From a checkpoint of a small sound classifier.
Model: 11.7M parameters, arch tc_resnet, activation relu6, depths [2, 5, 2], widths [192, 288, 432].
Data: trained on notes from a synthesiser with random patches, 78125 training examples, 56.2 epochs.
Rows from block 4 of a small sound classifier, named by matrix and row number. Rows with one number belong to one channel. Each number is 500 + 25 x the weight over its row's rms, rounded and kept within 0 to 999. All counts start at 0. Numbers have three digits each.
After each channel's rows are labels from the 100 clips, of 14976, where the channel reaches its highest value: "strongest on" is what is common among them; "loudest" is the band of the loudest frequency at the time of the peak. Only what is clearly more common there than usual is listed. The data: notes from a synthesiser with random patches. In brackets: how many of the 100, against the usual share in percent.
# convs0: first width-7 conv (model.blocks.4.convs.0.weight, 288x288x7, standardized in use, each kernel summed), inputs 0-287
# convs1: second width-7 conv (model.blocks.4.convs.1.weight, 288x288x7, standardized in use, transposed, each kernel summed), outputs 0-287

convs0.110:510493446511456484488523522504476541488488468516492501435478524515479482484436512519538467465547456484462496515511508517461518491519510545534536528473505525479507520500489437489486472491526490500491470492467542474490484467490517515494488517495534494480506477499525483498422513520542527486521512541511504498461476502508529501469496519534533478502492505518516506504525539503506459516476470516496538490497463541507508450479507499485502453492548499497532493477543530480532493507464530488535493491486515522486499506532471467533487514489489502539497493505514470477535465469525485508521489494457502546482546504538515489454517473486495488507489470469506500497522546515499510514524477500521520518488519468472471495440513476500471475482514478477522531546481491513506542502524506539520443463553504518476518491522525512495476515474512473466529541539492468447482491514505503512
convs1.110:487529488482513487492531538448491508459478540489514519469496501486516451458490478492550508513483487503536526480509466534535484483493473503510503504507508511484466471488468491499461475523466488518491507439519487522465502479540435510522485509490478500524509484493499477517489494479531442473464562468498520496464490423442530512532424489463500507467519502498499541503525481500508510526469485480509505493490487518492520490513511464513484498506459526492470486517495484500500505506480439456507460512469535484538488533485529502535497501460497509482470475434479509492489506459504530497528473501486470504491490504502516498524489498512506536487477508454512490468481492520485490489488511448471479529507505445518491506505479456505509515493468515552549457505441425450515506510516510425515508525499479501503494491488478507476524468491503497515521492508483513467501503502501515499
strongest on: bass register (61 vs 22.4); gate (61 vs 24.5); drive (60 vs 25.6)
loudest: 4000 to 8000 Hz (67 vs 19.4)

convs0.260:483551515529521514512510459511504534536526498515504445481530486530491535501539497518471509517475520489458438484437543507517525466470501510494506479496512470469494500541472499532522488506512505476490494465456549417491502523544502527486473530492539509485476503488465489514484490495495519514522502517515464536501482509484537500512525447487476549473472505499467495543521504509474466489484457505522499511505485508517529471466401504502463468458477516452426506505469503483473469476521511479475407473504505493489517513474535508507469491480482483472507512515524476517482512507550470498476506533491450549459517508494518520503516500506501524478488439487539530520504506485512505525535508499487512489516478497478543525480541518507498515458511498503509519543498515502498464486508508499507497501520494481497491506504488521477519504496508515523497493509509513524481524514545501504
convs1.260:498496506511489519452505566479503530532499466502467482491479499533486510528464493495571527502536467488496457487498472461524499490568436505493503517469464508465499499450489521504537500507503458486471482480489446525516510542488469500493488496458527464525493514524467535501535483509520524484509523483503503482499514525531454467488464490496478460536520511488479519524473486507535487497498523492434478509475520465507489463496496478489512531510505524531407483508500522461494495523513521499512553530509508525523480506482510477518500509521494501493502487486486525520508498539473508514504507494479506441488510494487503512493504501516514488527491475520512500466449495492477458480479466487479474468455507469496462490510467469531492444412503471473504472444482465473469536521495497514513480493493508534554527484505532520469471485502514509511508464524518487494495517515513495497
strongest on: bass register (80 vs 22.4); high-pass (62 vs 20.2)
loudest: 250 to 500 Hz (62 vs 14.2)

convs0.20:500521454466535504499512503495544517455461521476501494474515531508553501502537522542499516442497489512496481506551493491509475511478469572534523488510522532528465513510496503510539535506492492471519476547506528505479501481507525506491465515481498497502498535518486501481432490532501489503520511519485554485480447508472486539473459498490534509511456486513514485479452532497473486518485490477503542526508528518466534488486496498494529561483529478487533500493501519457517492532502528478515554497466493512489493521539477515517505547469523463464486514476500514468496489515531490502448478503495495536524503535509499498483513526490485539481467527488460470474500485503511462471475514511507534515500477502498512486451554471505510495493495505485566467506485506536461501516510486445498512515463432527489526494520494492467506499496526509486485547506495460517474446442491513490
convs1.20:451494476473481456522516542516466478484478484489494480495490470466471506478480508484462467427482444487501502508483549472500530489432499521520510481518501567494494498467550480517458459480521502494510521494505495484508498454452505533473490516474487484492520491461523491503533497495513497493478479508490482500463453504507481492510501529498512462463519420476510510486498480525471507505515508538507485476494505507463509489519475497515496486508539542503504485454549509463505507529511502481480531507455502498488506549497559554524516489512518499472487471536485474463501500516516475487510486482515486517508476520488509542522563455500505503497483457485511479506480551482497532500514548486473506493477487478472553514470516454470536525538481487506496498516491466481553513536496479498504481464489498519508489508518479484528464491495511495437511501520538536449502460516490511523
strongest on: pluck (54 vs 25.1); harmonic FM (29 vs 9.9)
loudest: 2000 to 4000 Hz (33 vs 5.2)

convs0.105:486486538481488482513493524475512513517496491465490514497488491537475530493478501523459495505518524520494510494479534547494486436495537545490515546496504534497517505514525389471499429523509502504482511549549481498518501456458447483524511527520506531520489522513487541527507519508540442546515478508479501512466503469492484502507511528484526511459464476467489474484487533478516487501502498475508516565501524522525518526486506489505502498513523471497537479506522505518465482519515499505496520491503510471511507507490446508506505461485495506497503530466517445489516511475530527523500451476501534529534463505509473501477468503450497520480487496471506525511499467482498525518470490502538503500549468486485521475411518483494522504487516508521480456489515524534499480460490472476495540527516508493478512480497489444499510490486515472523503517459440491492490477474482541480
convs1.105:526504463481485486490482508480459513481457532507440485481494466515522476545473502478462512474461463495527502498499449484501489547538484473486529487454506474515496506520505486500532529529487559528483475501503485542490458534497500506474483521490477498494502524491508486465509502482508496499527535453535502504527521524524530473509446499501504485476536518531511488519465474521483498465474506517478524474538514527449495481513518509483518500540532534501513461481498559503514512475494536508446520561510549538468495512459492482497526551482509503501527479496490534477527504469480455484497508550490495474488538510485508533475494529557513515513487497493553491505471517439510477466512464509507515479468493494499464520523515514523446496510504495450503519510552500446535494475492489488454492493495479472502511534512502491502515515477487497460479470486462495432520507496510514516
strongest on: pluck (62 vs 25.1); square (33 vs 10); triangle (32 vs 9.8)
loudest: 250 to 500 Hz (49 vs 14.2)

convs0.148:543541494499528545489504475506503501510529498484484472513445510480518548511511480483508520517504495541532511513472502543494480495515502497477498468510446475473503519520475499524497477543489509486486482514509522464476493500466503440479480508528543464485530488467522512538503483497532541499542477501547470533520535461516503520498490510520464514501471494544499546507478493534501533527493502484531491503472513537465501513481481532459487542497478480458487518513512519488445435486512485488520451496518494484468511462495478483504466420428509513519517509490478524511496495492495498465482483466519467521525526522512477501493483404468511505525486472501488519519512537484476469494516529459475555485472524487497517510486499509504527510502484502530495485535511487469509492483501541561500476497541534512499518518497533530541462488505477513514505468537532491488485544493497499513
convs1.148:539541514534541532537561532500519540504505517511534499467518498553519515490531501520504539503489551520500524458520481497501450517484493527501487513516492435502444525496472488470535530520497488528498473470463487518485466550496486490506482490408490502512495499475465481470454425492492487456459524431511504500478505469519503488457495478466502540506488449506484512500527529475501510489470497528544465504456495520480513511443522514525505502525511474521499512493467470488503465466487492511518532492488522496509508458477480445486484525511472516487471512486472476488470487463502476531451514516523475526495483527487521466498482495484447511450483496487479495493518475506523519480500491488516507502545495532534524492502503502532521499499516471509504513496508511522515486510511532511485516507497477502543480503537487553513506525517512548536532477506502519486498526524534525493
strongest on: bass register (60 vs 22.4); filter opening (50 vs 19.9)
loudest: 250 to 500 Hz (43 vs 14.2)

convs0.6:481513442482517455515483524529509508486493534482483460497537471461500482511506500533527489495494424527516471494469524556505493514467500552493462500492500509472504531482517505519463489456501441515493412492493481506520513445456529485510471495512528492464490519503539503537492523515511479471506495532485494445505493482475476523508471488473520528466547514506504473476501543517519533506522492486496479515509517512514532503506481535491516493510471519487502490525530455513500536550472536475474523470493539486456506514508469556508492493508475477500481513520519514508449454480480489524470507522494522503524512507495476505479488511479456540482531473522518502486512539529474507519512474497542510536520514491508489497492498533484478518492528502524467535485481480547459514516477426492508490542473475469477499485525469461479492496495504541486498501502499551543503444508502498514
convs1.6:515464468494498484515490557468456538523480484514477533474509534505437516521513519489471517453506496491494511489493461467456511483494496486481480491433458511506503472467510481495515469503529500485499487473514450500535493475487475525447511481487497488446543477491490464498475483508544492480491549496479494497510483523523483498531493504516501484506485507454487525480469484514489475494509495519480505467511485499527486505510458486513511485483509494521485509468490471471485489490458514416551479486482519476479504517500524475468483468529460468490498469465553515484483474535528501522478498502477522468486475486462456509491485512516490448495508523494513478546476517507489494521525492540492523464467492467491487536513515503526460511516534524514553479515503547468559474497468511507536485465491475472488510450465483462470478461510457450503468513505501503477459525509479500452
strongest on: notch (79 vs 19.9); hard sync (39 vs 9.6)
loudest: 4000 to 8000 Hz (41 vs 19.4)

convs0.78:558512465506524488508524507522488475505489488461494451459481473519543473470501460489535521480470465514467488496522519522492496524522472524517513555486503510498493518484511536495480552513474524497513487508521503517483494510475464475537487459536486496501503492555556484488507497506524528487503514505517522520499496473444496522527457497507542514460499509447493505503496525486518464516480458516501492480487509519492471444511530524524480535505485531516482506491509516494468550473477466507476547520507451545481529507532491494496532525475557461491510461464522515502525516478524507502483519459481525480495524544511543518512515476481512497475470467518503511481514490504502510492529524499482521508535504502505502494516536492489469513534502499538511481485489507547497501506457494443465535510477456470480479473457468459476518484453538458515508453492455457511463477500497551460
convs1.78:471507457456464446443481476536471483502485482532455483497437497486505460533478495503470484483462480447482515565542487501507553524496459478470545537506455517534531524523496509547499515449483501549529489505487534489526518511534529556486496511545505483515514524532531492538534553511516482459495509536515498513494516498503470513524480480491506447497517498454539503487451482496500521517507513514508509526502509456498533505521471488554514532503495563507481512514539518496519496497514486523488479468510498500502478496510504530511485481499503502532516474497507489500491510539496535484500525513467505480508486497478469531503455455490507497514504532476511508485513489498497526488502520485493504510503493514476506494449501506518516493476469484477516490496502469471471510514536514517506454433445476512489501527476512527506509512515504456491527523512567467489506438500463498505
strongest on: drive (56 vs 25.6); hard sync (45 vs 9.6)
loudest: 1000 to 2000 Hz (54 vs 9.4); 2000 to 4000 Hz (32 vs 5.2)

convs0.154:495503489509502488480511482502485452490475458513493500500496491535484491495497486496479494487517491528503505486527538490479528504490502491503527528491540509500496510530516513493477510462480531505470488488534557498473520536505491528493531524481464534501510503523500499484478501526534449501497503473509533507510502480496480494507528518472545486494535494524483472487534506486509492511490498508511450505445517504493556515510467491526479529470477513486525521447515518508461502477494464478513446495458524474492522537527523443482474531530482549492501544515455474491484491519434526508459523505472443503498527480518506502545475545505506548472511519503524548527525529526504520499451461468502526458506506490457493439478496486503504457500492470499488480489465496501443544498508479590476516509482536538526537523538513496551527514511464513490512463469481515476522474534504527517
convs1.154:505514524509494499528520496516513496493523517501504498454504494501500519479512530453548463521455502511545515510518488536516499483494529499530498471543498448491497465524493490474440447525454531509478468515503513489512494463509476473515511517511498477481502482486508509494465492538494520542466512464487439519516539461451487541506518510546493503500521545495555540490501527571489523524492502489510484544473546563460520515484536540516503490517508475459505499519480478510524477501533546505520522525519543491518513493511476505515507496484476513470539509522484511510476513486529524527517480473493508519486512502470486474521522505458480462510535508527485505505483484539505505530507507489517521534497517489503493511486480506504507534525479493477518481498527474515519521487532525525531554541533564530526529532545496491534509488529526513467473552576494503542526477495531511498
strongest on: pluck (78 vs 25.1); filter opening (51 vs 19.9)
loudest: 500 to 1000 Hz (39 vs 15.8)

convs0.210:495429480462511475502479515473517502468517474511548504429471496472469544481483522499519511515493474493468510473506506485525526522482508581571497476509507496487494494474520495532478513522473516493479486453480519482475481481515512506491524481499529499534483550480497498465509484542513510480508496521491498491464489522512571516487450509482538484455513454480456506474513525490513492524522494524494539528512504506474530510534507509529501490495440498505506511546512463479521504495455531474506494516466541536490493480502504479477457524498462496504485493494478543538521512495466475539524475486484460549469512507512498505503488494465493504521495527528509512510540463507462495514475512499534490549513550491481484462470492503490506460508511488490477510556480456454519526504555551520493502491514506509513498517523515502503540502457509474524519479528486504491472473551536496504
convs1.210:463481511503516504513507506475505540480498488481539476514513505493448485465492462482489493542491495503467476487456512514511479449501500534473510473517502516444499512497478518469490472512489500468494529477506483527474500543529521442521498500508533520536519507483466522495503489482541581527460529504514473524506486494483468465495506488468476524525528531506524474494546505466502535511525538529504521530525484502547496499510481515513477516466507531485439510511532526538545516504520500494525451525513455476528504510546561539495502485459510485498492472471509483521455494517508527493475473549465472508451492502488478519466493508495472497481500488470500502488475537487476494466487494446484495493506457485534425499507472459531467517513470495512508459470471477510477495487479519462479530526525523495522544435502486512521500490509490525505536502491470497544495504481503526523
strongest on: bass register (68 vs 22.4); gate (64 vs 24.5)
loudest: 4000 to 8000 Hz (66 vs 19.4)

convs0.41:484467525487524532524506464446509482488496555494541508575530515533439496460531505494486520475518550499489546505490448478511515466497534491468493475508469474517509517496457450501490480509500487460514528499480540490498497496479453509438506505496493522520488538460460511499469529471479478534484506487520481558484490485520477471492526491496472502506494529475506493509468476466486510480488455530510509520514488501495489525498471462516537490493478428516518506480522486520511480485529508512496478477503453505480505503503503469482508454454508493491493541514505511483503515504512473482519513441520534484527484521470463483498460471514515511500513498501459513502499488503490509509463533497544476537515480515516512484486474515510543535536536556490518481520565515532470479498523511537549546533487471535489497511489516475496474507495457505503483545498435514503517501470502507488
convs1.41:601541516523523521512507481517546527532547533490535488488527497522510516466530519555504521538520496547511454493489510512492487479489530500509483514503547497462497487507493487527453504518525492460491514483510492487534517503475498495472511496513529467512496508498451487530528514487504527517478510560483492479543520493512473474496477502508500519558517496495498526484539514499512516510508513484482498484497507502511457509505495575454500439492494447485505531520483493509506507526480473517499493494531488535498503503528526479521510513519512490521522500535501513454506529491502517502517496517524458504509517505478492519484521471504506482550525515521542458521544500501534521497521469541507560485517539517498541527506545554481478544520574516509507554511560561518525488509479483480503500512472516492496517474497453472513507508475503486517497468489431503518502508502505480497
strongest on: notch (41 vs 19.9); harmonic FM (26 vs 9.9)
loudest: 250 to 500 Hz (45 vs 14.2)

convs0.77:516493484506549507495515481539549535517490489511479465499451480513551511513466480521523488479527497502502496489487513511538462531505467543478484499567497479513513519506530507532531502544552490548462432466474454500468487475493495506444507496493532454463458493499501494502503497480495465464515492526481519510543499454521535519512450453526462498494515495527505536499498495501502523465478507482493538492513522513508525521509507516514484460455512470469505483566493488480484498494466469490520500543474509465489498496463493465513483479531540522518507476511489486541484506503521503498504486499525486507507502496518468551498462477556497491507516486517487537522507501495510512491507532523511511499510484442519523477464546497536504502489486446458485474483532466510448453464535508478528500513545512532496490498537469486517452527481502465473489498498527479521489477467526464502
convs1.77:527478533498483518497509523493480472520465535467518528530495470502491484504535519538437537524502553535479510490512489489503457503540512439479435471482498462492491461547468463486502506505478514456457448465516502502495489547512499452482507464492453479485461472461479518506501485523494523491491476513493523494477521482481522492477493472484497473523533557498526484526514493497526516478481534488506543523498441487468450494507556469498518489451517459555449464488494466448528493509500519528511510486525434515490496513447499506476482524481507498481498494492516494499527518482477528473499501503503538493518512478480475488459522478470486506526508516500505508511519492447518486516505519517505503503545465496499493495523476531539483521507474550458492483493486498541533506506515500511500506516498514506493481533505512536503476516511516504527440516512472474489509526499505483431
strongest on: bass register (73 vs 22.4); ring modulation (29 vs 10.4)
loudest: 250 to 500 Hz (33 vs 14.2)

convs0.104:514501493472539459487518519515500476528528483445503406471460485522510535486534432464519507522472477522490518461494474489546525507501510500506501517480572496489501525487528550497490522524495532483516459484502529509526478526515430494522476509496469544498502517490484507489469501501507541524497503506518531465464526466445492502528476477497543530507497497443526479499498496479517506488495454489484490500477473543455484437504507507513533546535485542496474494492505529520495497474485462512460519515552493551484543502516482535504542568499502466505505484494481495496546494488509514490501519491505500480451492533526519483513523475520498512502504550518495489506494466496510509489472532496506507498542504426499536526519509524514474490532480465480503512497501511551482497485527503516481463479507492492476503504527509485522507493500530494483480467510483489538481481526490521474
convs1.104:519492474480478463469479499553497500499450492521460472484440513561481441553470498528506515461469507504506517515500551503503498529493517475475525582533493545512540539495512509489507537523524562547538536490490520514539501498536503520468527470494489489503485514526531521514501507479491489508497522506508517499536507474500494513493499487519500461526524496521523539512460504490501543470492495490534526524487530528528532513519472488503529529476498520497480555518508535532483517541495472494516491506509493484490511494537494522508506510501517461532540484460481527491521527515501533487536490531511485517573513512476498538490509489501485503534523500484558526479498537506527477498475541499505491497550518520504500514498516491480515495526491485475472481492521484517480502504537500548561483462485532503520519531509529547530498536495524498550539567496504457493506502509485505503
strongest on: drive (57 vs 25.6); noise (55 vs 10.4); no filter (51 vs 20)
loudest: 4000 to 8000 Hz (54 vs 19.4); 2000 to 4000 Hz (25 vs 5.2)

convs0.115:488506436454508479510527534565497479521524488513505507513490537509492545457524493495541472504456501510522520462497534495505565534504508515495507516486496506533471500492509462505519485519511523484487521488495493513491509489507494499501525512452492515479476449510536520529482493499507511449478493516498488486512535522466486521488480532470529504511518510492477498492497498489485442421494502451548536543526476519499479474458504503476498492496507520497488496509510503485480508447493498499494503499519484530513500479538506517446527480468499495525501511507529512530530501519530516465505493466450482525531487502509494504515488467492525550462449479531483544526524530526520489482544504541442485459463493501457483454481466451524505493506519475508523508498524449541506518527481486472466456483482510500457503527514503536509505563466505450500487547500477504542481513478494515469
convs1.115:491515494467522463503494495504510514563504426488510521508495450540504509498491520552524529487522504535507496476505509481502491531510498470526517521527525519497472503485494531461492553462461520509481515512510506509409469483534455508524534492456517528489492502486556513532523504496478518486494503529498518499507505481493491418546489497495491477525520473480477524497513484467514479480532505493465449468531523523539497479503499477469544544525504556472503540488545536494500496479480497519496507465494496520514490510469493478461465501501512494483496463477530514489514488510517529505507490489476501497576477505498507505524520463542535511507486534526472487514497549552536510521520517503471506524501519515528522520545520512513478476515476485478529493494508511452489512517474466503465565505511491442519503488547506466536530515461490503531516470488517519496499510519506482488
strongest on: bass register (54 vs 22.4); pluck (54 vs 25.1); pitch class: G (42 vs 6.4)
loudest: 250 to 500 Hz (52 vs 14.2)

convs0.199:529518477454488509508511512514493497497523548464498519469495486538487503489494465510511502504529456495509471494489506531506512504557510456508499534498521523504482503484513510498537512452483512519536438464477495499528493513487515530497477489537501475460502485505505484497521505502506491458499548490550504537515482514495508492509488453488499526487517480506497446480510470498460495442491523529503531478488472505465471463464538487540488459493510480520489485518531484506527496509518474517507498527504491512459536502485488456513489504516529483506518518531516508502493442508487499504498508485476517512519519544492492506500463465499534504527542447504517518549521506500519503507546461521531561485469541495473516498536494497522478485496506504512479536476508541508518488499467447523504498454476479510506520464428450488421486509529475466506437448522503514543492523428513488470
convs1.199:486524509479453475487496510487476495516477487520513508527476519530501448543522491536488524504471510488525498549543519480540530509520507477502541475531583490499535517544515522535469509487542511449496492530514484483523508553510533530501488503517553451499533523466504480527472519517487497492523478516484523494525496540529496486514522508516506478509481509481485500475503475527488492505514518453486475493497509504550522534488481481541472551483518471495456492480523515501501482527464494546517451500497490476495483456534496518514508499515488430469508534510510556540513474551522471527562494506527522487514561504555559534517477510503507523559530534517544477523485527492516495480499502510475456526503480522484510495491481466527537490470512500526502524468483500508491488520475498513502528499499500491488495496464502483472522475485457484458489490510531538501488508522477511497
strongest on: drive (77 vs 25.6); filter closing (45 vs 19.8); square (28 vs 10)
loudest: 250 to 500 Hz (34 vs 14.2)

convs0.46:513528481488514513507498441529514522549505497518475470479564478536492532521502493546518539486509472496503445480472507533485489506517486505485516492505455479475482548513459526511495473537509529530513435443510532520492472481524500503512475481490471479491419524495457473524516512513472468522528469525462477458536516473494539511551519466464489516455498524519479464501504461498518508537511456493515498491522463514482485468475483519502451487452488536479466498549502507485476493506501467502517474507477500434465501495500511517496492502487470511481534525499486498507474518505506499554491517489485522485489530515492491518519532547513511507517519504517541497508531527508500453540516536520497503537553489477488502483456499504511491510466532526518452441516471518499477488480483475473517501523508482494507493502485476526503507496500479501468500442494522530471489534520514472473
convs1.46:499488498532487538526520564501507500514492523503477513534479519529497522528495508498460517505537545515499514490498474493457507458549484498474484508468490522519467497501508472528489464497482505477514518477519490514551518498477494505510482503494482496494504478509455490504480515508531518463470515483517486484455507504493509490514508488478493458504534562500521488544492501472531504498492478554512529514535472466514453485521472455515512512488501540529485531513518520507501531502541522494542509462512521498520477553498496531485509509520488513429484526510534474492517464504507514475490501483480513453500504477512510509496504493476499484482489483499510500500473472494472466486474471507482482511488464487529476537532452474506510436438460505488504444476490504513456547439506563511522469545542497474496509506506541524464510510567558522539494538497495542493533503506534551485
strongest on: drive (59 vs 25.6); gate (49 vs 24.5); noise (46 vs 10.4); filter: notch (43 vs 19.9)
loudest: 4000 to 8000 Hz (50 vs 19.4)

convs0.187:527489496513524481479489535477484473496501498517516502474455466526468553500448455480427505501519507520502528518556478527471502496532514518553505509509533467485526489529493520522496526498507530493494404468456513508501486476541507520496551459496488480462474567517414523487486502514509482471502512521518481523480503510521507486527477484494522478478530509480520474482500495498502523511488437491522499555501504516470515472501516483529489503531493544487491478519511462481520495483502501507496497493500485477457515517502524468509501546507489460538510512508529521521481463467495521511492483471518479543518521498517525479479464482510500509507481507527517522533500495520486521477461470510516511476480512503474487450513483501512459464534508466483492547522500511483509497457529555516556501483502492511535527484484505526518543512486533483490485472506496504519493429462531474462
convs1.187:502486515457491461503517488474454535440500510488487498514493498514481520515487523479463457490504482445525492545504522524487489438542505519494508490476535505468524548499560493496448518495524514472503477490523486486512474530511488518536504527511515484507479519472484550480494480502531511574515460512482543497483515497488493474477481493518509491528523508505460488482514502525477520511516556511492495520466525521504488535538512537490507493545484477524424498544517493511514487555530521489477503512502450502554502523517489503507544495467502488512462507519515545538526516482503473460538499463513500468537523528527516566475528471472493535525491498499505496478478455480491528474521467446515470492519512490521457471505515487472507511504526488488509511485494495548529513495522488478553491470472528488477523518477525511505505494492494464460535523508551511501505507528495477528
strongest on: drive (57 vs 25.6); bass register (53 vs 22.4); hard sync (30 vs 9.6)
loudest: 250 to 500 Hz (61 vs 14.2)

convs0.67:502446554504426541509532509483500512502544502507547498440479506507489490514510486491527528522480498469522498503524499471511516509510512492533452573511486502473522510481507487488507428509477539472509492477495457486539506540492476542485494490549499491462519461448488521524551509524496467497504513473524466457476482510519484504508530515518467510495493522522529484480504488486489461502502495493498510468509517524558480538465540503535471487477510485486495506482474535517496493537507520489489484522485505474500510497437492531483517507515549499498475492556485469465494504467499525522497447494521545539516533480496496526537516497479518474490460492494507520502510487525540518527494494504545476496482485469468487516490498522516509452509483470485472550476533473474512489480468489498523549474529499496501512451487502462475525495489489440484463486514439507486517513482473490491
convs1.67:477517487469449460503458468488479504462479505483507485542525487512499537532484512494509454516486485433455518511478516471522523514486510447505530468502536515473530505469487516504485492526518484488489515557495469521496472531530514511492535513476514511531573444485529503465448499466481560492501496471474517515511476555537461489495514484481509472484503482468456535482471480517525469493518505510458508462501477491494517480466518476463464517500517514494490525497477516510536509508443520480541494494459518509469522486433502518431513504487492464499510525527450549496489491512494513499489507540501500510514541465514475479528490536493480489542513483532512480467497535500465494510517504498530477502477494514490503491488450526523522492474483496515461521534508514485495453503465465491453502496488502482483463515480503487491521500466460510495484465467522490469500522477485529524
strongest on: drive (79 vs 25.6); hard sync (32 vs 9.6)
loudest: 1000 to 2000 Hz (39 vs 9.4); 500 to 1000 Hz (36 vs 15.8)

convs0.207:515519487464519492472475527511511505453525496533522465437509531509499548520495483509487474471525442506480474502466480510528537513510443515515476525491489538496499524453508522466508472495524548494511521471452500460528495465539516529507470518547532506520538525522490506511496500477487548509494498512500472539465522525458472486500514456484543548499521475490506433517466510497515487491476511463498516509500458516480511497512499509497519482468494515476462452497476483489487496545530477475508523508518505480481473523455479469500482499458540470509471497485504435498526523501502502552484473502482497526423536554518508496527485515479471486513486471513525504484489481483508465531474518493479529536510485524501558538457478518465486504517520514495502510500487476523528530492519507490531507465457491515490496519510520534469536508509538510529504491490521498490472539524487542519
convs1.207:453504483480514477523517477530508529478473417474460520507491467486475494483510495536551481500472512474525473492489498544532472523515492497493510492455500480503504509497500504505468468507508546507515492515496452506535484504544504486482521479459520510525479504504487512532489469521490494497481527461492512517513510474508517494494448486523533497485511465494484460546449470589478496503497510473475477472529518502485532502485485484514482458484507494493477487473516513491531516520485537510482531507510482479471527526445521468505493490514492511473506480508467463487472507456485487496529494504504552483465452480517446493491496496507476452470482515464477486503466521541530528491473509503507489466509529529523478482543461496574423487466462493491492451524499488496523504525495444519467508498469516537519482504522497519512491492461490505546500486433535467495497503503497495501
strongest on: bass register (60 vs 22.4); pluck (53 vs 25.1); oscillator: harmonic FM (32 vs 9.9)
loudest: 250 to 500 Hz (44 vs 14.2)

convs0.165:485514533440481483490506469494492474454563502536502505521517495502486553523505474487516449544472518506524507471483466481476513490527505514432498462488524477471442513519498472480456472497500567480479485490467526496506468504480479470495498489517541484474483513472472486495521488506460466490492527485568466500487511477501508469538510498489494493496523496562482460467500457504478488489558490515503492483477530504478503506487528515533483486509483498500514508512512506500512476520493489542475478527486464506464524504524474498492471504477482529523497484491485524555474480457482513508513501431500477478478488505497470481536509508503509508523494469505502509512519513509499489532490457465526521521488539534509435475454500467486521489488524515502463535519497493474497557546543521486487497499542540563534531527526537492524501511552514517497497515468513504506510537514488476528
convs1.165:501506524536513542517521487512507534534492496517531474469483532509493495507509494452506506540475533525492508508493527479538511503501526510505509514505527488504494497499467539477520478508571492513541499472487462501518505511509485424515501482489499494506502478482540507441484439505510509497423521462489475510485556542473505477515520471479517502469535492454487492537529501479488446500526490504513514475508506506466529524489532513530434511520501486492469489510504480528477509458495464536519509503550504498500522519536502479497513549517496499515476467509485458514489513518478493533442491491480513535497468506493506501509510490492479505481527536496449526490514495505505484493480511498478486527519467519502493505482461476496509506515500468509473488468443464490479500534510539509446539536559551495503479508540499560538505528530535526495490517497454475516523561512544479485
strongest on: notch (41 vs 19.9)
loudest: 250 to 500 Hz (40 vs 14.2)

convs0.64:482460525504482534533486527473513505490508549489524512511555487483512515498491526527480491502462528522463493490524505548526489479482511485478460448493457493486491530496528455518460453506508499515498481522445515479498521474521487492494482535510502509486499461466515525517496501517524454475500500491450495500482503504492496491459507508504481548491479502501513518494469482531447499490516497514507511552514531478519503541576487524461507482512491438495534511493498471491511481539528550506487514489442510481518454559506464520499526464451493499459474478466512512506480470517540512497471488459520514510526483540490466475513464520493486534495468472446530515479534526531554487479494478450475526537498513491498498515489482528493520530507527503525487504478487496567500489479480501480521542530491474523495473471476524499485496485534517509511498486440518498511482515452510457517
convs1.64:497528486527485535524502492513520517514496505514557507506524505472447512547535508484487515479510501501520519531487532474515545468481514450506521544458486468559514494405494494525525469479499506519500528465518468472512515474477511470438490512540475495511473499534493516527512526480462497532502504505527497478537450509532472497516495520498493494466503497510438492530485459500491494505519489520503516462518481518531480506485494530499473466482470500497497523484514508506536496503500463461539504518472514526506515496462480481501504526509499525484479483453491480483502498488525478503471512462517516495476478506433459512487514460551499516496509501514518495471503531507490488566492494520494518509499522464485531559534510535420483506529504523554500524545520525481516475460455509469444509530540514490477502497541510512497498503505530505474482526456497509491511464484494498492
strongest on: notch (52 vs 19.9); hard sync (33 vs 9.6)
loudest: 2000 to 4000 Hz (32 vs 5.2)

convs0.266:511533508535481508522454525482509511508484486486524498561487486514513537513492490483528468522512488475481497461483527528499518502516500498506538506519506502542531530522496480489475525482508506533521449425489455518497502486484502500508484528493493455481494503504490506508489520515550477522495502520507471495521547543503473470512495483501478499467492502510523511455526488502496497459509504484516519527510481500514506412482551496518541518528508501502472451484504513510468505484474511526484574530521488523463535499489509457513497549487491437504455470547498520506514457497528550532516521469468530454494495498511537509543530471516506494526500474492510536519472537474511485497503513519486481506496545493517509462509497457505525524528523485450469507504482431491503507487497521520493458512438509489520494473502488477462485496523499487459483449491490494461457488444481469511
convs1.266:502476492463473476482509487481463498544451538550522477508437485509469491529499458537496543511465505496473490490505501496511480481465517482542487452503516473469479495518502516487482526491465441468456500468501490517519533515545472521503514498506548520535487539485455481484499501518538508519516487534489524501492494527468497493528498493523490465490508521516506521482505511481515542500436543502496490474518483504453473503478456482497467512503488502475496472516488519508514503465491503509533426489475465505499501483539531526467527514493439489503486501502521563539528518522523530502525522484511502459538536531501547505466447530529524515514529496517507495505506518479519508506490512476529505499513494535516530506501505510484496496499484438492483518507510504500486447506491474491525494470470538487479461497456526478502459525468446446467471516494510495454500489490450526471
strongest on: drive (64 vs 25.6); square (44 vs 10)
loudest: 1000 to 2000 Hz (42 vs 9.4)